From a checkpoint of a small image super-resolution model: depths [16].
Rows from block 2, named by matrix and row number. Each number is 128 + 24 x the weight over its row's rms, rounded and kept within 0 to 255. All counts start at 0. After the name is the row's rms in percent of the matrix's.
# fc2: squeeze-excite expand (model.blocks.2.se.fc2.weight, 96x12), inputs 0-11
fc2.0 085 [ 95 138  99  93  94  90 114 100 119 128 129 128]
fc2.1 079 [104 121 150  94  99 154 106 124 125  84 152 115]
fc2.2 113 [111 149 144 125  88 115 134 102 127 115 100 178]
fc2.3 078 [148  99 106 134 138 123 107 117 130 116  98  69]
fc2.4 166 [148 125 124 112 117  59 129 104 151 121 126 116]
fc2.5 111 [121 121 146 133 136 170 107 132 125  65 116 135]
fc2.6 063 [131 109 123 149 154 146 146 144 120  90 108  77]
fc2.7 056 [141 131 121  90 147 123  94 134 112  88 100  96]
fc2.8 057 [142 106 159 133 116 161 117 109 135  79 103 108]
fc2.9 183 [146 113 137 114 102  84 167 111 129 118 132 168]
fc2.10 060 [152 116 140 141 134 144 161 110  95 143 137  76]
fc2.11 074 [129 121  78 106  87 122 140 133 143 108  96 143]
fc2.12 097 [ 91 140  98 146 125 151 130 131 159 110 106  85]
fc2.13 083 [134 129 124  97 140  85 104 107 159 108 109  94]
fc2.14 122 [ 99 157 125 117 151 168 122 119 100  94 124  97]
fc2.15 066 [165 140 134  95 127  87 131 108 151  93 110 118]
fc2.16 096 [106 109 114  74 140 103 129 170 118 119 140 130]
fc2.17 073 [ 97  99 113 124 124 126 175 153 111  89 132 142]
fc2.18 110 [136 116 149 118  93 137 121 153 105  74 144 106]
fc2.19 110 [ 95 136 146 139 117 122 146 111 135 113 137  63]
fc2.20 047 [157 101 105 130 155 101 122 104 129  91 120  91]
fc2.21 077 [ 99 148 121  82  85 117 141 127 111  96 134 124]
fc2.22 108 [111 119 151  86  95  99 118 127 147 117 133  87]
fc2.23 107 [144  91 112 135 159 188 114 116 128 125 131 127]
fc2.24 147 [ 96 109 117 124 114  86 131  94 153 164 139 114]
fc2.25 062 [108 110 170  95 137 161 114 119  94 124 135 103]
fc2.26 081 [118  73 135 165 101 155 131 119 123 151 122 141]
fc2.27 161 [128  80  91 108 168 138 137 145 120 136 154 119]
fc2.28 082 [141 106 178 126 139 103 140 103 104 137  96 105]
fc2.29 070 [106 127 167 124 139 136 146 102 103 140  94 170]
fc2.30 144 [ 76  95 147 139 116 146 121 140 165 103 132 122]
fc2.31 169 [182 130 137 107 134 145 100 111 160 101 123 111]
fc2.32 091 [108 140 164  85 170 135 136 127 141 141 147 102]
fc2.33 075 [136 129 141  93 134 129 127  88 109 102 174 103]
fc2.34 042 [125 156 140 132  97 111 136 141 129  76  88 115]
fc2.35 073 [127  89 124 141 138 159  99 120 101 115 149  85]
fc2.36 118 [ 90 143 168 108 121 158 155 121 123 122 146  95]
fc2.37 074 [113 112 135 125 102 136 137 143  75 104 126  84]
fc2.38 049 [120 105 164 170 147 134 115 163 108 140 114 101]
fc2.39 103 [ 86 138 106 111 137 135 147  86 108 158 117 104]
fc2.40 063 [123 124 122 108  95 128 101 149 137  67 132 109]
fc2.41 154 [126  88 148 148 125 111 151 106 112 167  92 115]
fc2.42 076 [114 107 144 143 140 128 128 130  95 118 114  63]
fc2.43 082 [174 131  96  93 118 120 131 157 135 109 119  96]
fc2.44 076 [ 99 133  75 122 120  90 138  93 117 126 116 120]
fc2.45 044 [116 125 145  81 107  98 133 146 114 119 100 167]
fc2.46 078 [127  87 102  88 155  96 151 142 120 125 150 130]
fc2.47 107 [114 132 137 155 146 142 120  95  68 130 150 142]
fc2.48 129 [118 144 112 122 126 132 126 156  94 145  85  82]
fc2.49 135 [141 114 141 128  97 153 125 125 117 106 134  64]
fc2.50 071 [129 123  77 111 131 126 136 133 131 124 117  67]
fc2.51 068 [100  97 184 144 129 144 127 137 122 115 124  93]
fc2.52 071 [157 127 116  87 143 134 127 106 145 128  72 123]
fc2.53 061 [139 129 107  86 143 158 122  83 118 133 119  93]
fc2.54 074 [160 126  86 128 125 144 107 100 145 102 120  88]
fc2.55 133 [142 106 137 114 108 137 124 163 175  87 120 110]
fc2.56 096 [122 102 135 117 114 145 140 151  64 132 131 100]
fc2.57 050 [ 98 117 134  96 149 115 109 133 103 113  73 126]
fc2.58 078 [ 73 118 132 146 124 104 126 152  95 133  98 111]
fc2.59 080 [152 110 153  95 105 154 140 146 121  92 117  95]
fc2.60 057 [137  97 122  95 140 118 105 100 135 130  94 173]
fc2.61 259 [117 138 118 139 115 123 124 127 136 126 117  50]
fc2.62 056 [134  90 121  96 110 156 125 144  91  95 110 142]
fc2.63 052 [130 122 131 139 130 119 130  93  66  94 118 144]
fc2.64 105 [ 90 123 158  86 152  98 125 104 135 134 123 104]
fc2.65 103 [110 122 138  88 126  92 122 108  93 155 106 101]
fc2.66 094 [128 123 134  96 100 110 131  89 142 139 127  75]
fc2.67 078 [ 80 109 168 106 121 145 129 129 131 136 149  92]
fc2.68 058 [146  90  96 117 150 135 142 133 121  96  82 139]
fc2.69 115 [144 101 153  77 144 151 151 143 127 118  96 121]
fc2.70 054 [155 129 132 110 121 152 108  98 105 125  81  94]
fc2.71 081 [120  83 151 115 137 113 130 111  94 162  93 121]
fc2.72 126 [118 104 143 129 155 125 136  73 113 143 156  98]
fc2.73 115 [104 108 116 117 149 161 133  82  96 160 131 127]
fc2.74 144 [117 106 115 132 112  89 157 110 134 161  92 100]
fc2.75 079 [143 171 152 112  80 135 120 131 131 121  92 141]
fc2.76 109 [ 95 138 114 134 155 163 137 120 135 124 139  71]
fc2.77 122 [121  92  89 107 170 133 117 150 110 130 149 149]
fc2.78 098 [117 123  97 113 129 119 113 141 121 118 111  60]
fc2.79 062 [142 126 134  96 123 127 142 166  85 117  85 141]
fc2.80 095 [ 89 132 114 109 143 143 122 120 137 131 136  64]
fc2.81 082 [116 118  86 128 123 115  99 115  86  94 115 103]
fc2.82 161 [151 168 131 155 137 105 134 150 171 111  99 134]
fc2.83 056 [148 133 108 107 141 137 107 141 100 119  76  94]
fc2.84 101 [ 94 111 161  78 109 119 148 125 126 155 113 121]
fc2.85 063 [126 127  85 107 125 131 157 117 139 151 103 176]
fc2.86 111 [142 104 142 142 155 169 130 140 155 100  87 135]
fc2.87 099 [105 122 127 105  95  79 141 117 152 105 118 100]
fc2.88 064 [111 108 134 140 118 122 125  89 111  85 105  87]
fc2.89 081 [ 91 110 137 124 150 160 131 140 118  72 141 139]
fc2.90 069 [116 101 111 109 108 162 121 164 148  82 131 123]
fc2.91 137 [105 149  87 114 135 107 140  85 126 154 100 116]
fc2.92 157 [145 125 126 112  97 135 121 157 120  69 153 112]
fc2.93 084 [129 130 138 100 129 168 146 158 143 113  92  90]
fc2.94 079 [127 135  75 137 111 113 147  89 121 124  90 132]
fc2.95 057 [133 115 100 118 141 161 132 111  88  89 107 101]